Weights of a small image flow-matching model.
Training: soap at rate 0.0015, batches of 256.
Rows from block 5, named by matrix and row number. Rows with one number belong to one neuron. Each number is 500 + 50 x the weight over the matrix's rms, rounded and kept within 0 to 999. All counts start at 0. Numbers have three digits each.
# fc1: MLP up (model.blocks.5.mlp.fc1.weight, 1024x256), inputs 0-85
# fc2: MLP down (model.blocks.5.mlp.fc2.weight, 256x1024, transposed), outputs 0-85
fc1.474:560513473532473446458558520468417552623564463421571502462596454577523537451566397419468516496461480563497499537524504485500446445451529488528490465495524638544531472495443471525513530524475506518450513424556555498451484517504492512513586568532431429543489567
fc2.474:552475459516387460456471463464534457463506476525494462398526446601503497490519456513552507482470491572502511542501520482447445518526452489464543548530512529467470503495513457518523480453464521426434467476516554422525580504503507484474565451648531518487494484
fc1.475:425507481470481430407461511507539502486455471524498492537490498512454492441402602535519411535496515461520464505498465537504520463554504512521566580529447505519577397480482428513533449530499509492450484472601520452529459584597569518496532491414446442503555476
fc2.475:451574550527497564536518389421437473474530500492570563533557501468459511525522565515509495424527444481467477462553451505501546461479541473495479489510549462555474468510484540518524458530502513563555487407521482516531551628466439458527451500402460487546454520
fc1.476:455503493485511585482505578464441519466539490483484463483515527478542487595448440503501561595531543424529485515487513450365471523496494452510518461521492497510483479509435481545535438466503521522530512517601534491451510501468473380441431500410525507463538527
fc2.476:511502517429526403444516526452526512489537527431515476519507492501436459466550420432564459442501466478543551556482506459533471474506520514517547490506488475500448529475573537503498439564443543515445495517482552486470511445500550598611435523433543485512438448
fc1.477:530466516471456562473385489439392550383552447469516482501396534539405482529419429571483553493542475585415642532513516460428531441529461483463534645497480381526558442524510432429555368504510581533482507556385480477549488571660409521477506463473546498458442601
fc2.477:489548483530458447502650430508597495356552615562507442494550479580471499440584494519511512437558575524422553534494470452578456515460490464569514583496506381538504502474481426488548404467498547502512455530553497487527467532489469548503462489513542492526556496
fc1.478:445545463487520471560540530532534636404515497398502526475369552553525466432538560545419443434506450539392508458496523484493532509517459468459543505518449502540511478470581537492506496588570524602456426518517597533509438509554449525615420531456547492467504534
fc2.478:429500541524578476485404497501481537470567438506465464504546524533509464610444547493421479541496446505494488484491464556415572489405528567464488509529531496499532444525511501493474518451506505457552509555498473402428557492506537477448465507552555506445432560
fc1.479:442494479510497433532479514449554484496531548513484654493413502456492480481420475479555522523559508515488562505487549418497480515440516613496533471482538454439432555600537563488472513582533426408491561524575582515569494445473474500553435523504513454547519457
fc2.479:426478569530517565491535532500504551540533476458513600537579463463459494515499518520570486489525433475455493483426482431536469459504548542448443524493453511475500517504530502506461531433477488562499514588426449478608488472533561525449504553488572469413518453
fc1.480:476510512517469476501495511480447495486544501491517508517528501484468457440442479477492474464531556530453516535492459501558476420391524533501480442509511425476456496499512504575432531461459439399521577519521557454519430463482471481514561422462572517551434439
fc2.480:451455516531513505521517526521535496547524476474444472459432471519446440534535474526494501513500501482503460524494496519446501494576520532531459480518463441517522520508476582500469514504541473591485542534514471455520531483512499461498567546508578459544542475
fc1.481:499568462569531487479454508538402507488515449575513481563521486595539459536533589517498574469493417470477394448509512475462500454510468525446467522517402537445520459524421435497555439509506579480601472516552477448501544473471457423518455580501490501521504496
fc2.481:518433456425410532565487543512473464457491542482503451529489552569500491506568536611554470489489416538485505492505482581552553540614382585498464502518487525464483388443515535486472466431520493452424485514533510477514483496502477489462454466403523516512506490
fc1.482:470499519545523500479488439524432570496527544498464469488607518465461498527440513509541399505564452508460531497469543503600540532492469472464451485571516418526456447574452458561466639479527442424494478497454463510545519445470518469501523515521527467400428481
fc2.482:463503588529414510394534504501505506578611461503598465542439453523479487492566512470491474437498425533434529581436499487428575516548432565426423501492508430474517551389477507454473520500424494505516514504511504439533471465545543505386578573484537519417497506
fc1.483:449512473578472484555442469516345475529515518554563521451400623603495564438452502500454581509417465537467578486576374496603404429611550562383492492587506525472517479388526464503462425491433557498505497465495531461584519486548579500529515588512493393496505474
fc2.483:544564443468496514468493480542569500539499542581582428523489421502413504603586484496491448497468518531474451490459586457529550595576461559464494508405558437483550489440515572483525464474383438397511434451553517413435435466536506489511528436511527574480501536
fc1.484:437402544467474476550517529474445457423510574486510490518425422471552503588488482451445511474464477479494525461511433560388542488481500514504458402556526498559445470560544522507466499512462520548477476557555416457531514491499562490516506563504478523579507490
fc2.484:527593450521518554518530549545463496459467443515445518509464451455511516430574411408431479534395470556558528575467527546537452530543482506506460517511420571436555487474558592491460483497543491384448501537493570458524432432514470511458457499587529509562493494
fc1.485:441476436406510494385479463545484522507416446441416475506511456482502538534466477555533587476571454407482510482472475525542463555400454512617490542473398438509488576543566514546469632530519482475534513459428481513427477553412505558508493517496533436537598582
fc2.485:438487566464434545459563401525476518580493517436528548489501551444426541517427448489505484456443516463582555426513506530421527460571509456389511513473498515492508561595492506502470520512468507456523505470522562472517545523556549472457460554493598500518458535
fc1.486:514555442436489530485433503430434382515462437448580429529466445555467400518529488497420433569518496445588513546650520500559555519501543496542505493467507550519450534389521490516479568549602470517464458424479496490551401386540484587414546533516482507477476493
fc2.486:502452523462419448450501580500529691509512537471475462467569488518462338502483460497522490476488507541499485510569496447487522523504500496438499502486489534416507499563517448492486477622472513511488440366470537501587592520489509472522506505614476504488513497
fc1.487:475515435511490521530522546424487519548472557449481516444451446488589451473500469526467432581460572493546531476489530462503549406446448494453498570493463506457500437493565488504531488537538439421450562516539584483496477466465518560515477464481446504479444402
fc2.487:445481572529481496488468492462531480555479433540537497429523503520501474543466469488493477406474493546568476506503505440488524514491428498553495418492565501561517453557445493452479515477418561540497591534466428451459528444540485465512479468460437505463522531
fc1.488:524479529542534538470497554507526570499526428486451531520495563445537505494533522540447542466629565482512549441524521496584406514566475525455498562505517568548524547519474505514391486448576479482510478490482471573466491514422476534541457475517396472596415617
fc2.488:524465505520501477492489548493523562482482544527510553548489459453540488574490528531463516537586486563432510471510468471460566528427473536529439494495457583526477558466521484480389484569457510498492507490520507582467508549525504449493471517518407499610560540
fc1.489:470538497592458587500465514466462496474575489512482505557529514522587546428557443518520507534559483517456511449541461492461480519453504565518504564536515570513545468490505388476511529511487542557524461519524544485549576515493507483482475498495499552455434517
fc2.489:471488527502475406504476596459443439496493490479540453562529527490579524503458421488562489458484480490456475434577500520454531474495491566478485464476550548472457491491512537496527508471541491472514427439477489496556486487499493534525420483502547510489471522
fc1.490:458514460467515553537526518493445552525509536451465555481451512455409524460425566507457487416512525532555521414508561548598491443522421465413502510490442577470442496518517526491413449484499489446444580537489537536538471488542497580524522491544477527434513448
fc2.490:485497557469488441512515488503501456530487485499545585513508440459430507515534592482465548583535477466539505451549477519446534437518455497545474576416585538513603460504458449489442552498496571516534578535523504520510498455509480394518532500491474509438513458
fc1.491:562483446555451424538579534465472521455497519428584485510574472573548494536497528497453478455523597554466528514519506486598587453490490442456459478431488467530450528435609512502439531457508534460506499532502486526522515448488449549561520491557479557514433458
fc2.491:506504501538437486492500475471465457413486516519426489527515535634544510426519511540447508540473589549538451394472504460457431558497565496523484531499524436475602466514421497517538501516547564485501504544511502546508521476504413442451518515542471490467581509
fc1.492:556570559521510557604541532547507579434549502480452496548514593569586535520518476463422375438660381555496466486524553516500557592480511411540384494552479469428441570562508495542365491557537436468527481528536538453488444503625503487572494588516558583522439448
fc2.492:540536485490570476440509425501485439562465507495485503531506483435480457478585474477554505498485517561541511426462524517525542431529501417559490506514513552529425588494658537489554399440508535446503479553619509554558497405460464443595453428497458495463460513
fc1.493:474558551452459470510484570550510422500504550495528468542448512527520481506391425528506502436465576502476493427476528586429437450557487495544432510440447483490465409450529547456539429488457461573539525452483481593503515474519598542595581454464517458503458473
fc2.493:467555442408573551432593536555443562564461496500496488493471523532506437501621506500484515512510604547545488504457488509535547550504492513525469487478492474498546448553522534498470441509583518453486542443458516617459477457514427429384566404344560484626544493
fc1.494:538503519513538470589383554478462542552520441584532475505513431510458520455451583490447540490554514526495539488458429534385489443576438526488506504510469486478515443460491532481498479483519459545594470553507571525521488506546528585472537543531510413502535436
fc2.494:526461381510499449554590518507547467520581570496437486484593494494531551512486485514482545490591488611493503467461574497567553546490450540495533473492483531464459430440594435487524472526365477519513389537508468519456594408460516461501536455583456512493412487
fc1.495:415451412505463569623497523528490488508499502567566442514460503470488509443430502489480525585443546495481521462520581538512490462483452486484383484435461492439478497405474502589522516467488545527536501519504497537564493480559527492630462512487587508510518462
fc2.495:458568534453465492512464518497555529511477463420527465504475460508440450491546460491569469418536632436544499442546520514479547504458443474638340522481532483458525503582514533494544454498479493450382511538464552506640443469443492480423549479440567510525515459
fc1.496:507519504394475482429565537446563454471503466493432460514549547466489518542518484533481469543512529618479481510531567553532518446589557442535427536485535435487505493482429601383437528560529514524448413522531532502482639433523497583594491546477530480534529519
fc2.496:555543516563489454526459520505549539465416456461409478426542484354632548436549471560547564539444428535471480514466418607540456562422419518520504522540472573551487484530511455578526567571511506437565547473535495437590550459524496428513508462418410462474511492
fc1.497:486469516459491488532551525454553464491510487436490438553501460562507405489521486511540493488425535469505526539505537566421534430503464464525537563442571433530564530437458494462436443561528505459415516496469548463468521552527459454552514555468528491449477583
fc2.497:518522460510490473478551495476475487503461489498459395535586445563521533464470493431447475454490484512450516473544515511483513490502469576459531533488512545475520519512534547547516480447474498538581445458445508421472483552526473536477475517524502475456591501
fc1.498:421486496432513385518505513496488522505551474481540561453466550443394519406468547505528463495526531497521496430434552507603530477499512543495481507465521466582520464423530537516521546514492505436525474499497457536472518478555539478495518479502532560393572443
fc2.498:430488491480497612512533520486522520514560577467433558484471546455407553521440497509545491544471489443512510467456494478446499490519518528513484544443505509476450488571507522494418536481506564545477496519496513510496470491458540496481503532530537519353434550
fc1.499:529649467426447438429435445476561411573472557412431446487509418576408488468498564535490536547498545415453480495419469535622495452456492535527489556514690474449538472499385444585534439454545528501373435494421509410448606474486468475509507516491477412407504509
fc2.499:497629512447586484498516541554539536463464520474446545277504496495537499452415537567538483557484530461496528600573506449509477480424582453554513505453359524477496417459536500455497502445507517476655594510549598551617440364507505520509484475495477489549521371
fc1.500:453507519445559551663538555475458484463468516493561523521439524516460452541548443484491391495499487633550491519437477486398413429537535454512538411450585393572592368363543492382487382509438613477455437528531608537557503494526477354447541460594444392473492474
fc2.500:493475572493460486622523483433550487532497457445541483499410468453488489484332501512414613423466483647525457461511509468475553535465467538504561582505424451426453409454508472600475457572571439459558496505506486442610523518563524549511461497566565553425409511
fc1.501:490504526534481510516549538561459441485525534431455463517559554522474504483376529491506539481467509558548461494580538550473486450534479466495477499468557558546519458528588522484449500400497503471509514554461484470513474516566497552542468522529434546637504489
fc2.501:499479459533511507497439485482537510488527446570523498506433403566470459524563544512495504547482489489567505495580458546534504522470473465468467549503513509483482471523474521514455528575552495602448491552459505484509507521503511445478473549531411543541496540
fc1.502:557484541464587541519525503504518466576504583483538505482468565532522529462482412458515495535540553340510505404455545577472498521454509464512446488481493520553571461502518532590500451516423467551444495461476433534437472480520503478496530561598492558534565534
fc2.502:450520495425586410595466546497561516523604392560503534488395512517550477521540521606597480468550523458536493475422503469508466576519527493472501471540556499429428537492450463508521453475471511537507479476524528501473403463531459559475436458500516514477495483
fc1.503:480490485446499529474407568475529523450457460452443535473388489562481573516511514520624531561477414508527521558498566468544490486460494465497474501472579406503497535482492471507514451482547555567539506421589469506472475510546414438489507508481458479489535489
fc2.503:426548482544568502503573451480550427443496482556574502491587433512488533537480546587518455410538508521402507460571485450470491503523446498572446509489525499536458409584444542554502633429434491501479514458506522534465475494507545574546558422418415483441540444
fc1.504:558514515615523486491519496454527447510501457445463425472534545459512511580486519606454655459505499556542523555481441487569474544535472424470555496464554514531489483493479521488551484500481430506439535522579392489499522508457525533471536496543575495506545450
fc2.504:554465520644534509539474539466421536515499531533515432465551507487538514500448477438514453513493513476570514563452588507453528552477452450528490538499465494470520496552525510573460495493511484502487522518445608482497476502443484483534569457565559381528453566
fc1.505:532447521519371524501570495379452463554452535508517603448514552469443524595455415341521453530534584509508508534492468568520550405458516542507502389400530496552524591439462471464417562492461464497435543467480448557457546457472435479474563532453498518493518528
fc2.505:521484472496372493546460411460459549534464437595475557413478443437480504463530497498449533461437510507574493456492530513490493463487458521490553456462530550490527486529485467477442483435525507561519546457518515459458484484475381544491548473545471454547478478
fc1.506:484452537536472555480425517500525505546508508541489473509525532433534509540494479500520545493475489563560442544528517435512461498374530511522445490465524445459525617505508507487487489518510456524562482569506471476484502452504470590486495518440486474498449494
fc2.506:540513427497487459396538414507498479495489495490570457500437512488512570463529466512466491524461533445496485551560500442349478489478442462577490501484529507480512604493551544488507520470492502499400466573560550543510481437462473484460541544454511506441499490
fc1.507:398471533529522418482497508561535615413486519491471518469481483512469485408396489532459495565383559519465513455511441544416463459523465605537511610503610495491535485566555567439480472469495472498506684502515481459491505529445594442389523541506448482522550597
fc2.507:504493495414503491544507522599403498426431445491523564422513531562526509565530485433465500418459567501550486495476533553612521464536500494404453534485541508482497518522528493472481472505532495555583608490427464477517419488471488507529468355470466468619485539
fc1.508:574480484474480483513448539532582522461569566460451511535428521479445514504465496500462475498469533458493506467516488538519491507555463472505473481471529465510516465455419457486519477523471510457491530447548519456530544520561601512436488413477393506458529469
fc2.508:618526535453462501480546508508456483515539449582555545537515470424468547486446490469490475431512411473425474491489440523500528495485520502467398486489525448517480427493520538522476533469553450540487528442501468527560481499498412553544471519546406548435458519
fc1.509:459554495412444474534572500560501511479555461525487484431476533474534576483464426465432515489513591522457503481525425517578467511557547422557486474469446587478505529471514515489477492515479448459520549486496469542452444529545470557558429541567503473469548483
fc2.509:508490497424435524520515508558552525423508503438525580389481439526533495494521468489399488559494487459455515511518505491475526496426545430453381508492529524518497512535511490487520483455566498524501541468494522577480521508476494489473480529522481512498436570
fc1.510:495572467512493503513442471488461496479558561554509488433542542516441539522515571509507422490567426450473452545526496391541611582453520492501452506581462541486515469524495460569551470474486528534465534397528474537529520480566537452452503430516478538548551486
fc2.510:492503583428488515478573484491504499450529474517529433521511423461406517476486506540569493506536506493534563477498490371526420530512420453448527477488567559506503533464497535550584455425502490517612571465553489549538442473545418583562476458516547504494505500
fc1.511:569489511461503522472481486482470501533483527503513573449490538438473487458440451458546460522547504566508529551489500508479474492542523470474529490463565476394478524443545544528510504482492490514509563492506473551537493498461473409454584558487477447474507411
fc2.511:532461438472377536531581600475508479525517482446499513396523492437462492530423516487525501452505466582479494482434503516478549487507582523549483504502411429496495526461537502509487538515581544516538536591504525505560465476503482472536511529494473517519467431
fc1.512:507466488496496553539472515451402499459587507603436496502514514426517446504414434558555449467541476491669465619542423460460462458590533553529460455626488517545505531510537507476495448473457528455477530502530548488454437462550456437469512463474399494503513505
fc2.512:500540474486479458520474528391559537474570488443546513478507499476547472512556451462594507480472464483520471594491455458476478478477528590464466536579534485464548539504485480479581523534532506471491539507449483485458478489518484528537557412494450416534500555
fc1.513:430572476496465446433496504529557528545464548516455548478460412457552450521394523534483508526452433538429487469493416551511472479453490548648469450533551443517566446507611529539513405446497508508513427478597473509444496480467489549389510477499526489503497507
fc2.513:567549532516445395515442494549492501383454623557428593509423529519423543511581465496510502529460484460444528474447506499398463483454557552489511484468486497483402454523509469466535511433576521399454434437425517390534476548486448559477559521451670521467509469
fc1.514:528436479494448370566522508503500554540474492519475516508558518483503486540478474480441451602599474560583527471522475568414519493510468479514561438488521583504537651494477560525543531581504465415439480455488403498505480459526537534455562594503576547496523483
fc2.514:507553540499450607460455496492481548483577431448516517499433444508480500442549405591489572483530490512541498463483487581544501474479434488425577510486501564467551602462448440491543475405526506519581467474596551585475577420520535476642563507457573502442486516
fc1.515:419498537515458541491498462538369477434407553474543519526539485513558587438556470489510522486417451503509478533546529490431486483456444570533474492436539465458506479528540545496530555475389533551444562484541571476587461406430513503483483522445527507529419540
fc2.515:491463513480451541451479445570530491388503516427496438511545463443525591492539494437490465519497400471455488431532511547583521525495454470499438516527493440543568482520471466498515497502490497530446489456501372491547494469567531501533489490368523523425482511
fc1.516:567434483480499567533526536518437437417555582451507580526537504452553447369578445425472435501524486603501450466479529488487437464487462648558513513487463484472496437426464463538457496520492545439513456538541549443514493515510466467532583450546487496498494441
fc2.516:497555493493506398542481435532475489532519546499478579476514535553514533541492445530350485510507474568523511527464488530538537493533490569498439534507566502506543463586524575485474533448494473559437503401436502420538464518519499491489572485508488525423500529
fc1.517:500426580546470502484518549461534510523536616474533474468554534473495549507401511555472485443415542508490519399508510409525499509519481463439506565484486530498555460510557529463456521499478467505520536483524489522450539529468492522478453503498483489465491433
fc2.517:550472432461410523535451511450530508540545431466462548417473484515402543500488471482511502551457475525465490576478487492509455506548483475532525468456464519469472406561492514454456507557525475406449450536491544403532468468508508512475477525563505523544495445
fc1.518:476512490446444522501504453455518506447535526524547437539523460483439521561534467473501517511459460452504526509526486488583521535487493506532498506477585508507470593485514496486510519423558512511527508524472515446425522427568462531478541470508463523588488507
fc2.518:461545564519524491493356411568568535442505513501549491584545409480447467510530433528476509429520480481505535557515460553417444475549468569500522473506484498518410532484477565513553599418441513584508496526567505451383565472524517534459475517525459495495492514
fc1.519:464469522524509518508478409487459530502496548458478472542384498421555470485580497452429497603516452419529445564540512457511481456442517584415489438481469524507548460382495474433524471566485554450532499467574416480508552503424406463492561589496540433468480518
fc2.519:494522470443591435547564532589512476571514510508535453475463469472411461524519497546452439472482519437548500573540462581473583548509524504498390519492473494486499507539483469472482500645428468473428469460455501517553514542503513512604543498476487487464518499
fc1.520:467477499539528568486465549470517529438473435431472515562544414550478504537440436454556518507471495576522527468493492472463528495402450453479526526447520429549476488485375545492507410423578480451513484511422500509446493515529535494522606483492512431565443563
fc2.520:481536521484491443506483501571546504427525617598510473421452500504542512491584512517540502489563543448468499467488468481541525562467461443547567493494483531527485485577441511495470610421510500490514507492554451530480450463493589550491552445491507489473502555
fc1.521:359435454462507413534537496462538437449466622505502562499495533532530501540473615572524455488492415510487460496487524457529569497577519485532514575542476523545425536491494476504445496509552474591535414569543550513479537502446466442500471490533495536543439504
fc2.521:497614572524510466518477494512528502517367413477526423494505559476479553509506500557509506464498474533472479517499509549438451520496499543458536494524513472409580543546474519469510563421563501413383470524517498396517483572539563563454492472627431481416533506
fc1.522:500520441547525593434529487477495619558509464604525505456520553516527480516427456462539594412441459443459552397528463567509498556533558535646471451506353476600501480585537434465456486433581631529458415518489399470415455448346424473576601473464516567456485469
fc2.522:430475555518448609563509544391597533374366467528570460484460517527539530519557477539385392498551639567509477537553531607558481547582533599447446496513516494528539387498482421506528345554394472445542570548569567492375535520498478451545561488568511440657510542
fc1.523:544581516425418474497500574500459476471519474470440458450496491424477518454505569463521441475523499417568539469464553514470505473472516451552475518488489430508400547569560493548478545507559529624439540527475529546472553520430552446530548447566446522481539506
fc2.523:451512580483532500487450510459567458478513500480542486449513487438370539545551471491440507552626521460549487414437498528536511471457536485475474499496533454467558527468446568481509571563411488391455510408494450508481515543545480498527535525402436493502481466
fc1.524:542594547467468425409476503483571517499466452424487454511578416521572405475546526488527447482578498492521507535486503409428470493526479378444534535519505487488456495530553538531492488488478475494504516540416574472550483480494568444513565417499478476450478499
fc2.524:537427629537552475459523440433380525562406544565472514487547477570515454492458502541501520474507507492548466492486528452510573489460541454492513457538547502577500384517573490534499456573416513466550523454485529629563504490445488524565492478557457517435484467
fc1.525:524543545427467545462575477442502475524565441514535538507507486504519531490485522529474464556526413482505534491471479500513500496508466516443462483542476497549528476506520457454513480441487499545537519536558565505508503509519467523466470467491488473532521482
fc2.525:489495438434526514503453573538558490519650599469464518470492491491432527478437488488513546437537469505509470519500493487478507493450506482485497528498515542472492485512491445486519442502598524426501505552411420508508497536474478475538477568426528503495506490
fc1.526:475511529472432463543474481461358520458500586352487567528553483504517497532492498484442482494559474480500439528496477496530566419504433545491554492544456493553489500429497535480614575565452497475505494457563470514508500508468506555486469538457495542543470503
fc2.526:479512427482494501557566442444530510449534420571482559544503489501516507503491524493432468509523499524563505477473490526451424498509389579538531503547503538436509563490525442485479505439477497482492452442426532506519503486540403428528481492564443524607525476
fc1.527:528523451438470513513506525568484548503522496509500482551504503463511512561550460543474428511556563505470514468486471520573539469445492517497541497420470511532499552475458461484482532547535553460489458525497440559514507479472409461561496480479439507534497476
fc2.527:515451508470475462504464486561540473564501496567505499511488549451469539474498438541447475517530490504472511427464519534416513507554477535508511502522503602522523529545511500485487542385474516466529421502514549530474540518492497494482498525460449489542487453
fc1.528:390427523552388504512543479393496456530475539538568517485422529586477538497550598529595572648477526588307513672498557425632421495398395539536474350571473537476512500542586426614579554506487511506441484497393584499541508495511595582496579499517555526444386559
fc2.528:444466528547482478513475516493563395554478492450513466530485450458343565548488433446618464545526605562342517570551489478428530511641538491599440616466409601590405481439362473483513536476466499523490454463470527596550562486425516516460470526540458546473574534
fc1.529:471473593511534499554477495515432463554407504457557484509487487529400503496630488510426532446526440491519458503500504512505525552559470412506361479585529442495486415480614466531489525495534444463473428440503416407447449504458458503516527475475510545516510477
fc2.529:494538529500413431471585493539443509567420423494529556404523495533522438469435413467466436546512547483533489518566503547556534477446551501496431549484526499443553516503469417473483486469457472481502414404474566426480543467496527505543498543516559503613465489
fc1.530:462432478535477460441476562551486545580489509516460491560557504509374537502460453453421423424464561532392552518527454488555524508456413470467455530486484510498545476449607512514531530456435456527500398520526465514556453536519528496477503535419455499532467483
fc2.530:463549544519517505509477588457502528617423510568559434490494500524423558502464412508460519467496503508501425542514527435516477495529449494540511495459472506482448586533404523488460517460534511444555467542486541506602499528518465585485515555410450522563551442
fc1.531:501515496469502455436532579508470444549540542558521496529418489556496515540407515528499454562400528460513534565477443528477517512600542548508442554500462442521537438547521557522526563578504470500492481438502534481483504503465489499530442520540486465486502436
fc2.531:490490534534493546483518516455481494598509514482449439532474483508474540447583501465512537486438505462469446509411544521507505492459497568544475513472482509515481514471535472509528514526504453493464477475478522479518476555502443460492464550562465478503576509
fc1.532:613579513534438469480487534471494525508509448523508444547396468496436508481468388522446550543518480545447495511479494513404450472515486562507492495467508506463586474577459462477481431484589536489486475485476511602539491563629554471520487576388584443549502572
fc2.532:530439594488429497514456499490446534452592491475495458501539432517413504477490434488532483544557482535444521452522513469505582457496500546505469457502533494587465483495503463494534484466444516613605489412447496443503518466466425487593483491539589532437530460
fc1.533:488490471528500549522592502576444519433482554487469506464543523484471482547548487533488510441532577493496503540581459483531565500476467497460462440476497548531522533538514556528517607451506534512450462517454347491535500492508544506511533447499545561443477514
fc2.533:491424552587507466519484528516530508500470484505544560474495512461459519505482523534498536541507534475506526572556465517456545533547447539491490503508500548486444547507438514449511528520471454487518466537502590491457507502517452509479524467567502468326510528
fc1.534:556474583537527570479438530511526548451488563528550549603432596523437502620577491432469507457428538550445564435507394437440618359405467428499399600404494443581567472397566474464554499551484454490514438478484541469524489543452432488525555468445516520528464486
fc2.534:415445525491571462481507530418461539555448491454517509556530553453519564522466529460512548460472566509451482504438389451450507429592445508466429520515487434586461549561354472561543518467545504496518514512463516577580537490525667419413541488464435563540507486
fc1.535:558487602479516456516518470488490491489514436491481399513492471442412509410472448517486483515475519469474471535502556473482505465552523451513450554530487508468545419506486431478509487511494526553583535559504519444482500451602546483525464505504548514551510496
fc2.535:510528417553452533508512484458458467449513530495554401516469523455447465530507466489472529506526528440485558487516505476473519467506474502493416526487516503546472452500563499500549499503470475518453562499530508461538531457509403575536474537455529501567522545
fc1.536:667524456566468452492623555514527509534482507517549476504527560555440472494591591436527561541497435512426458541442446507473543571430540431533378428441472559532598462426542549415525442519570479501470527448537527464502496520455467383497471605653505645552519479
fc2.536:444486429583425684473423634454456523480554476534566458589526502536570516486570519425531481600524451478581507503526484519480507515509330647527442480578418540570431563322522469529457559501451529517479467525550498531569479399521471429465450466521508453478509643
fc1.537:560521508460464463532557463561410451490509480480507544450455513573493521503514527471496484480507465552478428468463481519483540506463579467552474527525405616462474522452454508521476423619445463451476470479594568520449496355547548508544465536452497568559453480
fc2.537:519469503496436536548487452384446477519559521487438537489545467514495503485575504491544483522497498444517574501502594485460493421589555529463430499492481486509485513542528493460548483464564532544495463482491373433468440399516541510528514421502499534551512538
fc1.538:423479437516526480515446457534537514577507528518421523507542502493532524479547509555517509504517465495486511464433554579506466519486499530523598514491578538545522478533456511455487525456507523546533439484520497486528514464549516497534499472519447462560505471
fc2.538:478532529511530595548519484497462525473503489500563470503516488539550553516423554526614459472536481450506494466541462523490465507514496499512457494509466542527493477466527525529507534443561483546506439478506595471427509488539518550518483518621457490530507447
fc1.539:508557501524513490512504458489457381540472487508474522457537508507532489453538465384519510535506479504509507538527452591432460488559469448500431482487575510513490456539578561574436537435427511515452470501515555551521497501501481528483548472434520592482455534
fc2.539:466461465457485441527530408526523482502500496452515474526464533465562440501471543558537493417531526477483469513534498523536512488404458518448495520523543448533509502471452461481522507562489506462520479478513475524501533509505532446477486485528493491454454411
fc1.540:542501481557478513467524437569505435533507489462435424520525554379558516459521558451517485460547476541516515446568480487590479463479432377459522518547518482486547459512581522503495497543451464460490484503468555526613574485517507519481530570575570454549530468
fc2.540:543526508575459497544487455556493474538514509550569486522502450407555541483440534513542499517542497555515497436536478459474541523539429443515541448540484499450483456500444494490486514441481519506512483480537479492568418482454477436498571442595606519522492596
fc1.541:469511657474462519460524493464471509503439524362506496553471562582540569521552428492514528538440517573443485497486474448519473494530521528422514411457524497554608520530465491495505483551512526522488495518499519546436480411513476464505579536420484498485478559
fc2.541:449520427426484473487456542547469531578468420568416543499414464504531574471503513535515497443447547520526414520481516480487448539482506525540475451522497495553397561516489510488504516489479490480490442522530493553453525545501590513400571497509434476413511538
fc1.542:493473423473530513579563429548540521487475472559543352437562589494490569536496504528512474401487432427523453539569433535512524524513585548491507514559468363386390481493492536390704419547556427495519568400580480470448630438469542512551462484516547456488495481
fc2.542:449487503508644545489442475393412429427573556479484490431500475574470517528399597580523498584458551417576460463490501608473491493418494476532567482535613442432679483416380563474618521465480515530530556313529367442347440451523421506449295522626642530499397483
fc1.543:466527375512536423533633486479462479534562484524484441456404464562447456585443566500583498489540565661576538598498509466550455580546578560528508561547492512481561568483515457511589448505453547532433510521421513523502491509589421537565554475579532586527390540
fc2.543:493486402433495518512555459434422485473393416528502547508448601527587521418503441534466480514338541573545419466534480512575447459524359436461536458471548558546566466506559433517453523597418455489437547480441443568560505572400612446574588477491420464500450506
fc1.544:551469483513464485371467471467467439540479524427419481499492470401539453443549520431475452547452483486529475417475481453500509501638486447498573506576413645552592423497541490448435500560425442500508534518541521503464493562488456495495568542523486535372536445
fc2.544:547488517483422447499564464482516527502537583464521437398489558351537463481395481491475525454502469485514527531518495450502465463484507506557524498472438375476518564499523418519532460630532505457472498532479505444537512492519514455423495512520474516541479457
fc1.545:531520455499507468451514515595450561550594484515505553488461501455449504475399494521508480485516530506405416495470556479364475454548493399561428589482450515594500457529403499477538424542542541490509471567504536462439450497525540556457547550484489486525503469
fc2.545:605444514563489550488494519541516481532555518532494536487491501482483456530563531523515486493543584494482504503475480431609585514400471440511453546513521485415463504436557546449530480523396512519524442486505459484487486484495466517513543463474549479540505545
fc1.546:482450538544511530466464543519488447374533471534434463547462546544417481534544474493508550500469504465492492544518543482457497541493500427452603521504558566521535428470528569480495523484494480557404550385546571496523572566538491491506548553478505505565507439
fc2.546:498540510519517463514542460518510455424497470487514508555463511570450535448488531551564452583449445430506505477530499471535513536496479453579596501485462564497533405486484455499504507485461506410660567443546488489517462545515521535559627541517495496536529493
fc1.547:426499429503485425559572522547392487474475485477427514500600380519481557552469444553451553501536509553643534508494512523519535467597438496490450480480465563477434618492457600557496538468513458419579502483502477475507539492466539488404544454540535532500589484
fc2.547:485522489507529474484483507496517483458502552484546552503467438487475480517499506542438620407567569423540413538517576560519470571503544490520573532463561357517437499513447529451469510516490460501473527473534419445468534444534610524489504499469462466540431522
fc1.548:404524402506504448505552445541386538441512428510422492505441497500578534599497512529422517484510499519412540445508398485542590459533549574527492465477511479541493549521561511498502435564443541487442522513517506507486505493488512494486466438454462562471415473
fc2.548:392454596572546499509534490439529461459484562502521478486490496481584542462480556440485572537512526522434512463522431487475466487523577500458524556457453484421526559496480468449508469440548523503541500516513511486511495496518478522521440549487499481432569413